python train.py --time_shift_ms=50 --win_length=512 --init="orthogonal" --beta2=0.99 --precondition_frequency=25 --batch_size=512 --epochs=89.1
Rows from block 3 of the text encoder, named by matrix and row number. Rows with one number belong to one neuron. Each number is 128 + 32 x the weight over its row's rms, rounded and kept within 0 to 255. All counts start at 0. Numbers have three digits each. After the name is the row's rms in percent of the matrix's.
# fc1: MLP up (text_encoder.blocks.3.mlp.fc1.weight, 512x128), inputs 0-127
# fc2: MLP down (text_encoder.blocks.3.mlp.fc2.weight, 128x512, transposed), outputs 0-127
fc1.21 097:137097152148144154139160176131113115120147097106157117118081101093157161124136077107133083113076152113103158209162125141134110204095155173130126083113157170095157107141140153117167072111162104122127102101103115087101165103066135157133126132137101151138167113090117096153135144164183104163177067066115131077064137165112132103167133096175118132081204153111127193148096139144135047105166
fc2.21 096:105120119089108088102150128087127061129111175110139120083142117113116105136095083110122097102113119081083157197141146099148084169133193131125098094089172133116114192169093102157171118104083068148131117115114109139099178126080092163165105117089105175152167164126141093129112139172135111096126111049096153116186123178176118079158154144099053161141166111193123148121120137114157070086141
fc1.22 105:115100128168092102153133103121129153096160115110113111068182078087113150110082199098208092154099104113106122164147120141076113109198103127067134143109112088117150113126123191156123153139141094095095133110212129081146141081133180119118111084169102101119186081118138119137107152135109073118094159113105106141082157122210130130153082173106140106127181175186117130155113111099114186120119
fc2.22 101:090150123120124111160117074125103126118145154117096179134133098083168137120082139106174039168104126086137126130136122083122086119176149127124122154040163156136167097089148111131088185128099163161125139077180132116126133156147176158158182105131102091198128130139152091130131077151110070113178095092156082157110190149179088185153109129129086117109183136159088116088084129172165155125139
fc1.23 097:128077127105107138160091095108190161053092142148137106122153099198159137129167184123124163143118112136117109213153130139117177163157129158175143177124109131142167101180120107114150104094146146113131089172138105130095153114196146158105141086115109200165057064112086159098128148073139049120117132138126116057148136129150117120144134095110129109133140108169186136096128131104149115073060
fc2.23 096:155106161142155130122089080129170136070100112097124093093146053187117073172151149183156154118145124185103126159106140091106166123125114152182108153119126081140161103154072118099143152133111112137141058154126115159111180100095064141147115067148127169157111111159143109058148049133083093132094121128099148142142081121177107116138131121154137128121183110125182134096177159074102126182069
fc1.24 112:103120193137120076117132109131179123121092133112149092119105132087153128069113120186146087126121149146180128156101147144098083156123092138102194119046139120105156186181122121182125120147148096136100143111127113102115115169105141117120193075158115063163130182151163097138103135095121107134129081103131148071159148108172118085135164142065139113165070169117147150080134133154232175151159
fc2.24 118:095119181165067116110136089136182112101070102125157128146077151126124118099120150094110105226128170075108114145139177143156103144146087126128166121087151114094116179166077119128099174131140183086111132111052138099134131131158151161139186135168116128116140181140134117107145105079149151188134036144127123096185127133160125108097163148060105132148149114108193092114070147133164137137094
fc1.25 110:161150082144182163134110103149135123122104112152140164093108159156132123142158116159095073124137157115116105100174129158082150114150106163174104090104102121094144148083107172115096121187151098149091182099188086090182081104174169101150150161144167166103111156118149077106161053063173113131127123157147129111154112227079161117099137194114119127139134153095120146064101128158127104127192
fc2.25 109:130124110163195120156112077174100149163157100127163123037110176119134116144178168187115121141089126128084115105141152112155139138108116138165104143144165160128156138067110211109131155195150097156109088113182145152085140136168164125125109151130146132131092121163164111062141085067155093124095167209137159127133114202091123112137176185100135135144141156133167134138144064121154145155173
fc1.26 120:101099122105112165146088111118114136158162178153120169124127122169144102054164120162136083062122101153117128120081146212100133078118083139074073072123165174085100122139158097092162126129139110117152184141151138106154158108110173106110138156182084124176151137082158132073154109153087130146181144162204077143133130149146143175169184127164153113086163121114178149147086147174157154127132
fc2.26 125:173071126126093138116184136080127117119135166100126144125130161175091087113182122137183115093110088138055131144076112191058174088107107110132112097154191163087111146105166109131189117091116101139168175115139165139135135154106160084089127114182062139170121150083081097135137141156127119145206205134179065130120144129165158139152134144183123104123128138097136117137088139120130165150099
fc1.27 094:076084126103134153122074213133149152137077132152139119088159088187130134152098175090084135097153143099101152154153158131131176121129114088116169135138120154100150129097118189090109135140151105159110132112215158126175069155120159084151120105182184184155129124110090169104143179155080112097120138104108124115114128065065077119100100194096157137111106161110107130119103155050111159132151
fc2.27 095:019187119083142155109149155139123136175131133179137140155139157087067139143113161082102078121191084126113143153099153163167156191145123145137107146115130134137161195156146111070146150182108152125142062101106065214139079078123132132169123136098110124105123080167102152160146129089083108145118140084146133103122090113103173114170142114105086131109066150141130174166122137147099116123100
fc1.28 059:196071132139062144077120075162113150147113110130085128111117146106102157144135140130047124072073090114125125153140132178082107089186131176127132108171125139143151133162199094131121126101140141078085123133086106056149113185181108146124131130161135100027163163152157149159119100139087120162092078131131153133131125126090120084157121090129197122109138144084107129145089132170127157150078
fc2.28 050:122145074098057102115104133094144088121115102060120142072133169127136158144107117127150125128076152089117061139107144118119149070150164125167091114101158113177138127140111107088175172104145105134115160068123152105109162203129116143144139149033151206109134139132108092126085107165111176069133099156098154109121118111060160139144065105197190171134122133092112151159145103162094121129118
fc1.29 067:075106092158170084125138120141140147190163139132128137126151131137171139071117108110084063147066135145106102171165115107169136135071159207130132066142064121056112148163084185134139079124148121183123181146133131136086109149133139117112117131152154177151090104137114170151110116152064097131148099098086090109126102153163094108076135162176071096137180122125164137168094090130155172105166
fc2.29 060:145067162135113077139209142086116084103197079073160110162164112110071146157135119127143170141133116140104085175144125121166105127138127154187091117128122149149104194125132107091163116061129130129069195135134127180122149115084111141138091136087142076179149145158162136113118118140153094177130164058136108137185146162145124123173137192139091160140079163156092198090141118141135110132107
fc1.30 113:153155144188153132132143121102101113102129123185099130126123157065121101089164149152136130113109098125143128171153108224126141147123113115135119102188121120027131130168109170163122186097142149117155152128109097125137080159164158155138153132106142134139137092156067109145076141106111171098210145176118079116087145103108121046166133110045146071069140097171097137133067146101131127131121
fc2.30 124:139170107126118127130116112046067102101135112081089108138115204090166127075137154188154119169146138119112131148133073171101117180145143155166066137189134099104119119211114212126151131114184135123132149167117122184131132172136175133146162121141148111152147029159119119123108140099084179101154150149133130140102144065133141084127121133119181103091125102125140125069108090132159088124106
fc1.31 144:192116120129168204137086191103120150142097124089126118130126139154152152092069188172107137196132074098131169153134131153130090134172181110104110125159070135111162115181092104120153118065167116124115189103109098053078097128107124137100115115178102166109101159120151122055152116140161160159114141112107181077109138152060102124135122113169118145052135118141123093150158170136133137171125
fc2.31 142:185120113107180159162114209087095133137104104141107122086136162132180130154080148170152163163111131096156165145148129157147072154136142112125166118172101136112133120141103121088173172086117200078143187105134126033112109165085172102100142101144090154143165159119189163133187061080146151094107118148126101110119136122099101140150129145142121118073092127178145094184141127175113181108147
fc1.32 092:156154143139153165179104102137141113106094124119110107129106142109098185136134151144156149150140123094142109136151087139071142077116136127190127126109123176159106146067124159098100071126063128176154135136118092149068127108109108068088139139128184109110156072086092220105094111176104149168138109168174125081137155068124104153097119194144058117129097193107109117152134151173127181122067
fc2.32 093:142184115104154170157174127104174115112076135149138114148108163059114185162101145146152137127111156137118107162114062142097172103139149120198102126144107137150115154100124141117099078113195023116130114132084102092125116099094134106095188136167132067094127140148088177177111122174119123165166129155194090167134145060149130161106069142108149118071110144096097142122137101109169176108108
fc1.33 081:144149137171120158117073178136080167140093149092151172146090153179146161151084091182100088157127056121126102151140087175123086121197110142066097137117104124128134080155126174123182091112149141139103099134149103100155066138147149103139159135099126247155109083070132129091097126125191119163132080113139193097170139142095156159098152124158131093111091129120159163135090126117103131124149
fc2.33 084:184168169107173125162113156126180197152122129078147107132124126106118104155080096147123183092094097126098112053105075106148111100153109095117094120156130124093148121108084139143170163130166134128144066110109105117170121091147161116108099171125173213131125111088111135103096111067132114142121152178128121051207099142147156177135155167149089075157131153150193118134087097087133171155116
fc1.34 066:109159106156139171141149140150139102168102152137128120120142135104119137141105160150079108162077122134128124193139127141126149172146112106172178095117097110174121064091125131125183179164105131116196126141131156125110132103145152071072141117132104086097075104104145144165205138184154141116104180145081071148055119036124099055142124152158151145139101160109167077102088134168139183168101
fc2.34 083:119112142136133157141129144083117125125059132132168128080148145145060141173186103114118098132094182098153116164133102093165132127069113093152070136099051129132123079095137098081135177138085107155092149190094168123160118106129151112126210163207133163135127131157160152128123157081175142121102139104111138142124066075091142126105110152136127083132070154124202131051148087127101148133105
fc1.35 044:118114140170144154119086162108171142070036125098190155085115093093169123059169170112116121056183095164098179184154137145106182078169064151112146090119112156092102159145140128151106117136090144156103165124137153081096106087131112058105137145143111100096156063105145126106097121137094154097083070138202113111099110145119104111143161121131137124132124130122141152108147113075099102104101
fc2.35 045:156137130077133149137173113143068067131167117096185099155107102154119121122152140144154083125058076094098140126117147119137089127115164133167158151220092109129150214160169103123157094154100115149122139197095110181109141146079094199141144094132114094109158166075143096121160148148089082166149148144138171112130122156156125096107128098104149178075181100124147144109170133079067104125117
fc1.36 087:112062120170144149197167161134093163077057127134139102133176137135162136109206136089127107142149118068153110169095122136135156147141117105140176161163066175122097130144136115154051129173116149189160155184126153133078133161133147165122081110121159119063076119100137138122128053153133089115132127144121105162184129151152115079166060122173144135102126122165167096086094147147142141134084
fc2.36 088:120143146129095123092073154155110124126135113155136144095161107172134070115196121124111189133061171105072133148142154144143091129154062140144134133126139078102216081192136141137088186153173156165156111131092128117139137117101125172093051094142074150131082184157102103029105113088148095104121103161114169169145109143120165104157097122162124160140153116152151070112133156122145153109126
fc1.37 105:106132157183157227163120110164095172104095103163107083099072147151140180081094101143181177153146183156170136154158121142127175138131072108174109141113147169133104092104158137117108133060116119126099225117132093148092127069156076097159178114115136143067137117124139142100116147164077134172073090138094142115088118102159070108094145168136135103136130171148146138148138149121144131098141
fc2.37 130:105128168134127150189164113099099121157105141133134086134087139108158086089112097133184126152142147156113078139096100133152161098092179132181112145160106132115117061107163124076099125080069133167091162128084110174074146094110104120192147137044136149046077167173127111102146124157088112195092098168056096103133128123169123144113130150155150101061110167166104127127152139093132142110144
fc1.38 080:118110125202097134130091201130077147117131198117143116139100143137106116111098120093129096177129127109136206082168151140107156128052092204156154085170094132128087197134152141120137095148126145102147173104133123139120105104108103062103109193137111107152117088126132124191147101141104093123146127137098103139099119176076097097084221191142112129156139109179115119112116161072131147129095
fc2.38 077:109149143109123101109100156120130149115157182117147122196115120112141119122129114117167167139090083125107175098152135124104155092090140181135194110200064126162115192145169095120145131130121167100179152096143122141129189154145060098191166137140130160169130150173169152232197097111159082144134124100140070132174106130144055101102127150105135132172136121140105094121133135137165063128131
fc1.39 103:145087139140137102098092136171112146100125100131146139126144095158125202185118171078170150152121069147121131204175091126143122118159147111124096097076132168118128136098100115099165106125152156103117149172139102148142099180136107180140126170171061102119118160061138124153163158046088135164146119182123124075093128158125127163090110043093148155149114124067164078122190092124139162160102
fc2.39 109:158121094089173102089088123150118082155092093104090096118143136171119113208104149099158121093181130136130114112117111114104134129135098178148121132123156113183141110108104117139136163151131127096120084145130101161102112138138134196153163116147170139105088141094134076149214121137114068148185129180200182131100114104119159144149188069077104166160051124114137131171151087096138130155040
fc1.40 074:110104157146140085170183156153099111097146132126085137137111063109127162083186127183031117056116045116112144114164151181086138108118118140093143095133118131086076127111128143153128111129195146151158161167151069183121115139141135147104100147134081110176077098156149040099142124142153105185139097114131084146130120093151125143147088100148144119139095114166109143192120126081137136152080
fc2.40 073:093097154155127106171165138117126083148187222124100151110132053093125148146147080154096148074179160075137115140069153165104133155114171118112112097139134118154176141110130030123081124145139091129142141160108144103125076122151137182116116142149102114079065130117152120130113095126087178159198134128119084132100100100125064132144168118089128140084169132202115145145129127160163119186140
fc1.41 118:095146142205127100133128120134208102164067152124125136093128100105140139089100132114138188119126107137131108120116123187103101115159123136146114132135132075113170159137168174180126124162138112143084159233135096135130092111148111207116054151147065154133129113087160120168093105108191148175104125094093136158092125116177134176124173147134162160108129147116136146147178102169074179119193
fc2.41 118:066203108158153089105144110106157077144102150127102135091118096083107151099163154076151198152175172094109097095111161181159162151160105129122123117134094123149185136174105145149189130148103076130096119158138117114203107124093127151170126124161136164112101146069125150121143070118143148192086135109172131120103129114161081172080124104107161120079160102146081150121168096145094180081180
fc1.42 071:104121141155146092145110132097105123181111147176136159098111062102177170126100183070139171083144125162189111135162169153076117099111120108133186101150104090104055119130195113116127111127125115161155077134137131132155110123204044120150129147123138120069120119141114156177135075112114171178145149177073115147165114111112095136138119111171129156103114077091186115181096111139121164149065
fc2.42 078:080143145180161143077065126122113117129153111141137130092102117075152123127099095085188164127164203111140164118192166154137120114023117127143148139134084161064148123150186147136155084159140143173174111100175199140104144123138127113117102121096102106106098111128118157168079129129175140132138131148162151127147165164073109116122078116188138179185096176137133124120085137087177121135074
fc1.43 098:077165118130174111171150171119120071167102144128133133120092106178146154114116155144190127113139078167141096133152117193123143118089113122156121115077089131168172131238164123142140121141186140096122113091131114138187109154115163097159109132132138147119143143075091063180144149115141120123148080091116089130109148157123117138158061111245133150173172159093107171123104161094170119138119
fc2.43 099:080165167133162107195133101132134068087096127083130184113092179144184170172159149131142077090120116129101082118140137154132137041137100144128144112126121087136151144169178157086144088156137134111121095139167124153159117162185166136120134108118104121116094127106136083141112129184122159087139171093115111086127102095111117115153097102192088087126144068148046149130110128022129099110084
fc1.44 106:133138156162160163111112065136098161107094157163156072150120180208163118060094148140133102080085122177148163104141131122129142194119097110128127133140110190110120074160107112084112075131114163146124141157140135097118106124169164100097137130147066141162138135123145134255097122158098110119113128126115135170127104117102130069152140112078137143115183158154124151048161125105169106190146
fc2.44 106:114132173063116063152098127111116132059188129161111133122159131125189100067184131146131149116116132198104167127111108110165159172110159115108089151133152192129145089131124087111099105143107169135201145147089114116131098084210123183057121160150073150162164139148122144162111101133078130133094145090155095139142132081084146131180140158077108125114177128154162109158101135086088126164147
fc1.45 110:111116135188195110093120162094092136129096107138119109132162187141128155118139101160094106138141121164140133086136096162108117151139116167166111138134055175069145112124195181066113132155134166131166121142125138103108067113119166159105185093106113125136126132138168108100189172087101194136092104136122082202184140194129101145145077112116048149082163095133098142079140108125109172158131
fc2.45 107:089073100183173127152113135142088104119139155148129112146164084136139136103123062126111100176142190084113112190158153116157168142123156201113127144120157107116151129112162112098109154113140129196158084169100097081170108102109119147162104071205082117150117134112180082097142184157058121099084120138122166173158120196166117147185098127104113117098128162186095090115127076113115124136106
fc1.46 073:095124143146229142114083084068123151082130100142169116103132162153121142124049095173087166125180095135121115149170147205079133121159160171109101166121091158123154120139076110124130110108128098105154105138121108067138091082167144121158064186123132183130102133115169118139104143098164150161142146150113176058118159177086103142098118065153124105102131151142114109098118126146141091199153
fc2.46 069:117057203188096138194125132125138099155105131152130147137101086101125135166084135162073191123114096108062121155170147155123157132123074142168059127155107082119143104081093120095196147140112141125079053149101130084110134123117140133109105154091118138098087109099168096075144125095092103108102175174152156118131089150096100127085138134093107121126105195090129159087135141189132111154183
fc1.47 083:090111099162177151123118128089075133118115148161167144082104125132161147116082213143117140129117114164151109050118178069117124116143096119071150126116149144069169178129168197092105111097122094163078126107084096148066165095125143122106122116144146071128158104139101173178198141137163151136157136128149141105123093127081123084199158144149090138143139107135171116200182101155109097092111
fc2.47 083:099151131129124110129097102083091068152107127156117101118133105083121122166072201166106152164084170118126153153073144129131163101178119052134060108145187123032121124133164175125128135122106071108173103132119186178112116122089161143166129126111117160152185105185092151138207093146165146103152117067137110082103121079159147105163143113147135084149165138125103110164154134145096137111150
fc1.48 098:153045127160103171134134141102096165173119170123133082134120129109136121091137152085087163133144128208102144051175154128118094125131114126158107072109115141100113052124120143131108189108159150144106118129078168080139179148130147134161137108081119135157156062096135122190157112208091164140088109126148176152083080086129117150178107170115164104127119151090081126127125088140196150112163
fc2.48 105:110131140063113105121123096109172152171156184151102056070154154076106128174096142150112109112096110121048128129152151125048167110084113118081114116085134105149122129095065087144147157129088167126173167155085128129146178151144157097116176152135131119156093088168117133141160158151075143165162143121094089105096077149084153091131094131127171078149138168063104156101143147081164156101166
fc1.49 097:105091133165122106124136092159106130188101110103146075162204124073129117134134119101134121126098111157101185146226115185122151113152103085100167162130107093125102095101077163133094158100167141119131186157089113048121112201076108111178125115107151145172177157130156107075100174118062120087114140117104147114112105092110067142134132120151183115138179132091134164155138112139111132163173
fc2.49 107:120146155087139113134115080109101097146158111093188080118142118128156149143166141122096154135144130095108149112182110125093122087171132120100135140142196059108092104136136131107081177116132171124138140120119148082155175187051140124102190099137128081195124106088019116094115087120106116110139142190139166133139132142113131183132123162159103084082117160113161171183108094124190064132149
fc1.50 102:128147111186131095120105114229140127124111177077125112165126122141168097076103148061160152142102135125155106078174063109095107106168063103137133099104124197135149115135159161167122115115152133120125134132118107094129128132145081155180128155112144175110189145103125069098121121120125128146157095139085174092115151121160118109085091123191134130201177139166168191115128117129038132086149
fc2.50 102:126128131141174104123131145105212084100180146112108128100191131159188107083114082140127205194175093162114115138133136144115170095083099093068152086122078138136122138093093112123173111152127154156099085162092119115152131138095135089133119110116137099141142116178137109110140096183138143123076196138097057080084089111067181113109101122122104101159191177157121155160110111105158105151103
fc1.51 131:083136158087161136131101127146110162196150154141162108158151108158183162149088095129105154087137113187167132119140129213069174177142136101129118114085187125052115089079175110098170190109119140172101157131185131163139109122097093138121157137148100132139085128119174129132184122128117117111170072121122135191079140163132089164128173137173079075138145111179120173160113165153103147137120
fc2.51 119:120093123076124144142155160119063162101109160179172139135132197112155137165129082079147140155197129136139099137113099202117100129150085133073194116140149106129118069101175133143107119120201169084054114063134115119092110114136097129166132169178099122077113104135153106113123141155110158118150117122103099145085140178136116119060121160202175084119131080128141138162117118196129156133148
fc1.52 088:175159138139147148108099140083159117143112147088106136146157108204147114139135127154193067159105136100153147145075167152047174114161110133131100081118124188137142159086120144153125134175169159156125177205125117143155125188137074094122118106099088072154082170192145152159140130094173153174118102142191137138102106159090097110117132127095150094122123167075149184157092141138169086102142
fc2.52 091:156122149142100096130106161174155184107102161118152169150085080166144122181124117147168049103150144153139203092080149103135152144114162111140096109093130190119118074089117109101089147182174128112105142167109142193114148166145114068134107064167068100129096143172097147106140168093161100152142145121149109092089142127101135156176087154091092070100114131115130156147097123144160084051105
fc1.53 113:143113110179103152105151157152128163090145131064081130162153153120101134205173131091103135130104134202148113144119111165104121113132191139127164110100107173067156095098111116139087139171143141131104082165097164110175146169141126062086150194129118080107142023105087141137136140137159104137097184153065138087112145163100117127178121150132140102135120084134124089131197102110105181157097
fc2.53 113:104134118171111096168096134109207125139088147112122159170177184131075159175170142155111138049149147131088162156117071155141115139203152171119174132147139133067158120091124101156131145134119131161090087167135166108165089181158123154168134169116134122135149096099152155130109123146147056120136161121048095087072095107134118102137150143084154071112134136113128101148189137118190122184095
fc1.54 097:135090122170106137129111119176174116153062117125122149091123156130182157162135111144114056184075168113123122146130113166084124200124132166147096126090117142146172131070186140210115142140139180143129106157114182145124069126156110101118164087131113066121139123101122109172197154134136144134137162171159117148059120147088060144135129194140112130100133133048130103083100132117102075098144
fc2.54 090:129137176152116161149132099105166133182132228132157151081119156129095144131138172101119070134080133162126173140104122137115117170128116157118059094120117155149187131073150077092162154136168174153175126174102125161173030094148099131147183095110103133125169158134165134170152116118109074175049147162153133134127093133110167150121118150064168156116130158099153119105149144143069143118143
fc1.55 087:074111161104114155103132125091152131111164106074120124156121158154091202106156111197098168068154099152126124136104105167137083125133103126036211094101154120112132134127165103128125113107160139137109150125178101116180175184174115179130116159144107140184119163128151101066152163113136088126057136133089055121100106132122107146129132161096135145095132117130098107128091067087093194176136
fc2.55 099:132121121172119129086126120113094059093118110078115147136125075137082174127104139141146137097138091072148126107098120224088092136118111129159163091155156137136116093075121139110122109138157125191134110151188144124139088159138131085086175128089153087090086109135180127114186116145065143180149146090184091140107077117116121147059187082139149179149100114105111150163119034134100111141115
fc1.56 122:121052120129179148128152101101158091117173130142152145088122169114128151107141090106152095110051141095148127248165142114171120176145149134140117114114070087076123153127095201143141131133129094129085166107191091095118149103127153097128110112111122119119108094179107171159127077125078084144152147124138091148119124162160130099111117197142055105155193156131107148169128074092092145137123
fc2.56 107:132073116189198135103133116104067064149159142101026102087121124102144122114138079114100067132111137100130119188106125088166104167106155153145109120125087106106114106120080151116131111163124089164083099076144140168130189166077119176119131065126080141149109099128142102099080106134131057169139185124148112166106167176148126142116107216104098121113131150132091122135097127158111101112132
fc1.57 072:089124124079158116123127103165091182068134071114161113188206116133139135086106145128083162119161161157099111133137168147077169142162139111175152169069138131103046112127097156176144131128153168189152115117154076148109130138080054137139097067145094103083095182119114160126151116150156128113202125184105128159129177153114138144151196132116068130118108158127095157139118125154126154114114
fc2.57 072:086111149103197136161173090102166130142131125172141136137158118136144192171068146108170131122151136188095124137140136131065100147085106116101121186069147101120154101097105182128174177141099191166117067148138154135095130109131126201124128113149135078116063156110115130100136107164129143099098140147106108133126104137109167114041178130090113156105102112179129170203148135158048125142105
fc1.58 112:135136127174123169125165155106210191154140100127167119109139182198116083094111139152164134055096125163123124101112114127169131083122101122086143146125149178147137130091104125075119040150140105126127108135084130120154098067118147115131118138100094151107179148119126085209098115140138129139191088159081178177087131141097116130144129143155093165174129121112140190129132153120194045109101
fc2.58 096:086128166124100112127151140136210154087137144143174169116106140193111132073117129136136106199108108090101096162158073112115111075194139122074144107154126090185203114125102152101113117112120101081154186120096111150136166149199158132116102123118131121145157108134099084170119145162190144091122127059120109154115145117077158115163110143136134146174095119135134143211101124133121033106134
fc1.59 078:132143095135148130173160133129121170194106156123172138135150193104071188143136128170109109102118124101100084139123092155120083154141088082161140121130119101138175140092114185129160107116160134133129147150116119091136109129196195083134190137101101171140128126092089126080124109100140105100097124111116146112070144058120174054105169153147121114148144130046247089136110131125116142165099
fc2.59 089:117190138123119175189132069081065142140121113110178124139137107102112161140139104137088099124157167090160156137124116083172109158136095123121146134171157112163194113125140151102170163100086074100128116129119100105097158092166136112119174180163157149140125154182147139117163129106203101101173144153102076095079110073175104145159214134205130099158139156131128107127121166083113132197094
fc1.60 083:117125175156163106106123110123156117187063148104147175074174119114136162145039167081128148096101103166175095111142103139112137125124126163166127110122122111097187131186073139155110135184126105117131183198152110143115094121164115157084090176121106167081109144170141156110112151129140120155099168115121129153122098159162125141089149062143082100130183129135210128113156068167188165099153
fc2.60 086:134126151177149098089071114157209081136109158104101156064174113075174121108088153093163089150108113143099099159148102107174157143111130119106138104204144081119157131104150106174144090086128143122121151123124085095183112116100119164136087158146133137202110111163129119088129208101070181137149142148182128110077171109169124146100101123117068103082107147136136118146126077139149183154087
fc1.61 116:136126162159095136091043147128140142156169077138108085117120068150168114146176179150071151147099099148079144154136077132106084069146063142125190165111126108176144147168135129156146104149077132120081193108090123123095149091137141141107169139138164105089194153192128124182161174106135167121114132117101101174131138175161077120095194151136091084130085102087137134148130155105129157125109
fc2.61 118:108129114138163148052109204123130173060162114131166084138108056133143109086176157104125165201056078142137132146125056142157127119158148143123127160096142096136139109116136098172104166103058107137120103103103107149142133111124131160137121186158133084176129107118118118145129170106168132129114196124116123166127148202203117118081123134148131134079080155072161126183135154148079152119133
fc1.62 098:113106167117112130111106141143081125198064117094078140088103178101099137100194119103116111070093134135153096193121077124068187165154098137081105155114128178132178129121120109091123126159120171151202142137129103136113117110117137123118174129062198087124148082097179187144145188135133143147095121134091103114178121177108128163142170140146166147122169106077118073147076142168131126113119
fc2.62 097:098171184183127130119103164145079122165086103131093146130102131126111093086191112121153127117154160108111093178095085125112159159115070149090089148099137191151120113124122176063115137124127207140128103150119139140157065133136173140141153079157148091152134064114172187174155166178125120147077153155134085180167092160105176094154158113116195136142125122120143063138146166147165144091095
fc1.63 123:171054106214094127129139150099096154132118130114124129066136153165138094102073132107141131122060167058131110151124080174089138104187137189121138127097173109138130122127199115133158167128074098097165120122115120073158161127142169209121061138121091138083166155104122126129118151159098139128094056116110102187123130137099166149146160138148172096107103173098132122146163144075131103156147
fc2.63 109:127101078125127175182139107169096094147128182128062135137097101122071128107130154137118109034077157118131075081136107111073057095182104162144122121095156120144114129161171100038099133114107117099122090073114113074137166124171158119122155125158085116089103100116109132133137118152160122109163155160124126225093117121092160160128100098101136125130112090100107154117092132198158110085102
fc1.64 075:126126145155126083150153124147171131140071134169134125116153140147124161106179103092100164106111071135101120121177157151135104039135130170108143171159153113159068115106072224133152184133126152089103162187106149160138132175099105102161109092139183126179097172098107129079143081146073119106146116114081156103116057102144055118170145095129129149159180094126103163119108107164162135128108
fc2.64 072:150145133141111111179116128171157095107137143186163122128076123143130154184152108065086146164172151088150160109095136162137080102122132121066116133107168143173116082126090182116096156125121198165127084090090164179162170189099155096178131112143131105144137141112195115043139070130138137084176116111129156149089106133088097144121158113149101139115204168133134147129085089165187111142141
fc1.65 107:151114113156107129188093137132138083095098144108134142136122151084131172130129157150163138123153180131158115087185097142094132111118106165147137186182098175149086147094103137122146077113070125126157125084124122128054145092136093076073120185144157042169138098131119186128083141182106151164135096125197142135163110105132100161092143161152067143152103222154106122137152143142140168168084
fc2.65 100:129152139096123173106135128045147078101073145120143096144084099061100166156129140115183159092116115148177136116173102186054178081157117148143109150174086117108100136128135136078127104155177106104129115181101082101118124086126095105135155168141150090107138116132086174157095106157122145171146119136123059156108140114109104135084078121138099123053112083100072166105115091159189136148075
fc1.66 073:143127150121171174081109086078211168137107131140143154120114118134104098128129105144106106115162154132134154129139121175045095109160151084127156132125214128187153224115146182109146155114161170111091169151091134141072131121127126121111085089130130122126142149067142122154152174145120120153096149093093123159141164122159129153106108096162126156206239134173130181121143124121147104166117
fc2.66 070:125102113149144205025138111116176136142106128146127156116155169171107119149132069126112116175123168095116133168184133179065117099140120028187143109065133106158162150090088131131152095145125138096129170190081138107119218132105110069119096199152105118134168150123140123140118147101139107132064160107159130103142088078156122151122145169154106133149157146167103121123132117114115140106098
fc1.67 090:170120128181116152088104137170179114082148125126203120102165147091141128063094099074143117137214133132143140115087165099129204068150098110126188131146086162119118120145075158099107116163116125118137111159159158159100124158163140089104145168167126101131197130118156102088104098108097091167116135135159100129106106164061174085073136091161118145133083153203152138137146101171130087102130
fc2.67 094:150096099170149107141099130070159213141198124089163119094127096181135107067116094137130106130185083128102135108089106046118200147170111164087109099100123131173081073108136113114113114108088140134110127145119128116050102172147154110092159092205123155118130115102112098126089125060137121174078121134113101125112069089152110135135135095150135113175159153166094101149142152162141079108129
fc1.68 131:143060082079065104104101182102174138113134124130102080118109083105114162107112130133170119164228099146127119111204121124144138200139099124127081132115129191073147130130161083098099125122128142111067181110133159138146132093152086065105128105167175161103154144099158154095100085106149128137120105114099138128068098146081116109141136108177072164108138135153102133188128172140172107133077
fc2.68 115:179112065047053104160096116136128146136113148127134102124146129116133149166166150112168082124188112113184158114182088173149155143116152105149071097171149159096064094139128099143123129101105125122071183114134130162115088086142089105143143139138156153099156164171168151095114069104204101155107162121093097189127097122138122146148152062145094148127173138150124098166120146170149164187088
fc1.69 075:089101114147189159140218097094161153117108159100081126111113160100152152102100147137105114115119153143090138151129135206153146091146085100114105111093099098067203138128109035151138097162154110127166165156115106176078130135137133089110110157178191063186113147156128149110142133120174104121101114114139186081132120157095125136127154177082144154124094105107142212125111123111189141126140
fc2.69 084:120152124175128060111212125149155150134109126134120126099113124077117088132132100130127051117099166081152139133103185175150139126150093097189085146095125105139174107159115086095120086139121034127153183136110076118114131147148106129176157149199108084133125144160143098122112118116115151123144161090117189108140161131089115202144154165067176121142134125159076139096059136149132118115199
fc1.70 103:105109149100122119146088103128127179092142122089171131150094160111123135087157138137083133109173136157124124162157118092121121142122065137087123092062148149080127114166059170180129167091120148116170088118195103141098086145076099159202171054187111083104169150084122143140112122095124146139136090165130165081134142117177081119134142098108151075137097167108132147111128084197107155178073
fc2.70 125:095169172074136113136135099143120114133139140125122069157099105132193116114101159101161155147143144113111098144101120070128146185104130084083124167095196080084123144093063111108112150140109147090103091074123131199109120171090134221175112092153052120113099152170174131147195117162168135141131116086151127146106094093137142163095169133068107128159097153136147096126125099178092135157086
fc1.71 113:135133189025155185148133152156140142154141064138067097109162085139100155089122168164120099081156109168123159141178115157166137074100145121134107105115156115110173104182208135160173181124156125120130113147171145119153110143122132111067182177047144074144137132092119071142123163185147065143194151105131125125158166116144110119120129138096131097123148101134112150119110090119166105128107
fc2.71 122:120153175109174079095140159110131147189109088100123139136172105196151133101127217140107120142132095099095175135171112119173178150058121105098117109131147124128098133133180137147121203153102068065119148144120177190172154122141125093084151165105135113132100143119149085098131125186190075167127178086120174192172165099147132095145105147158155160145137116167123146095116097097099126113126
fc1.72 082:173122124119145149149106156081101141144148139086132094139121132098149193097107226190120142235123061125157108158153133140100105162135157112109100108137168144135128145222131109129120105115186101117126197138123111067132138112096150124185080084164102153123111157101165125132125134121135115172132127139143156080145139096060112120163107106181085127051123133140131113169145159086130146160177
fc2.72 086:134114145091127084191108152104082134130105134135096098116095161160179171102072132097130062118169106139156137109158125173166083126137170074142122096123104182122128132143160131129148179094112091142119186113098162082129151128103115100156095108182099111083127165079149162134172055093183136106114135162096157169136145120039154135116119049145135100105136130122148046180163129153178152150122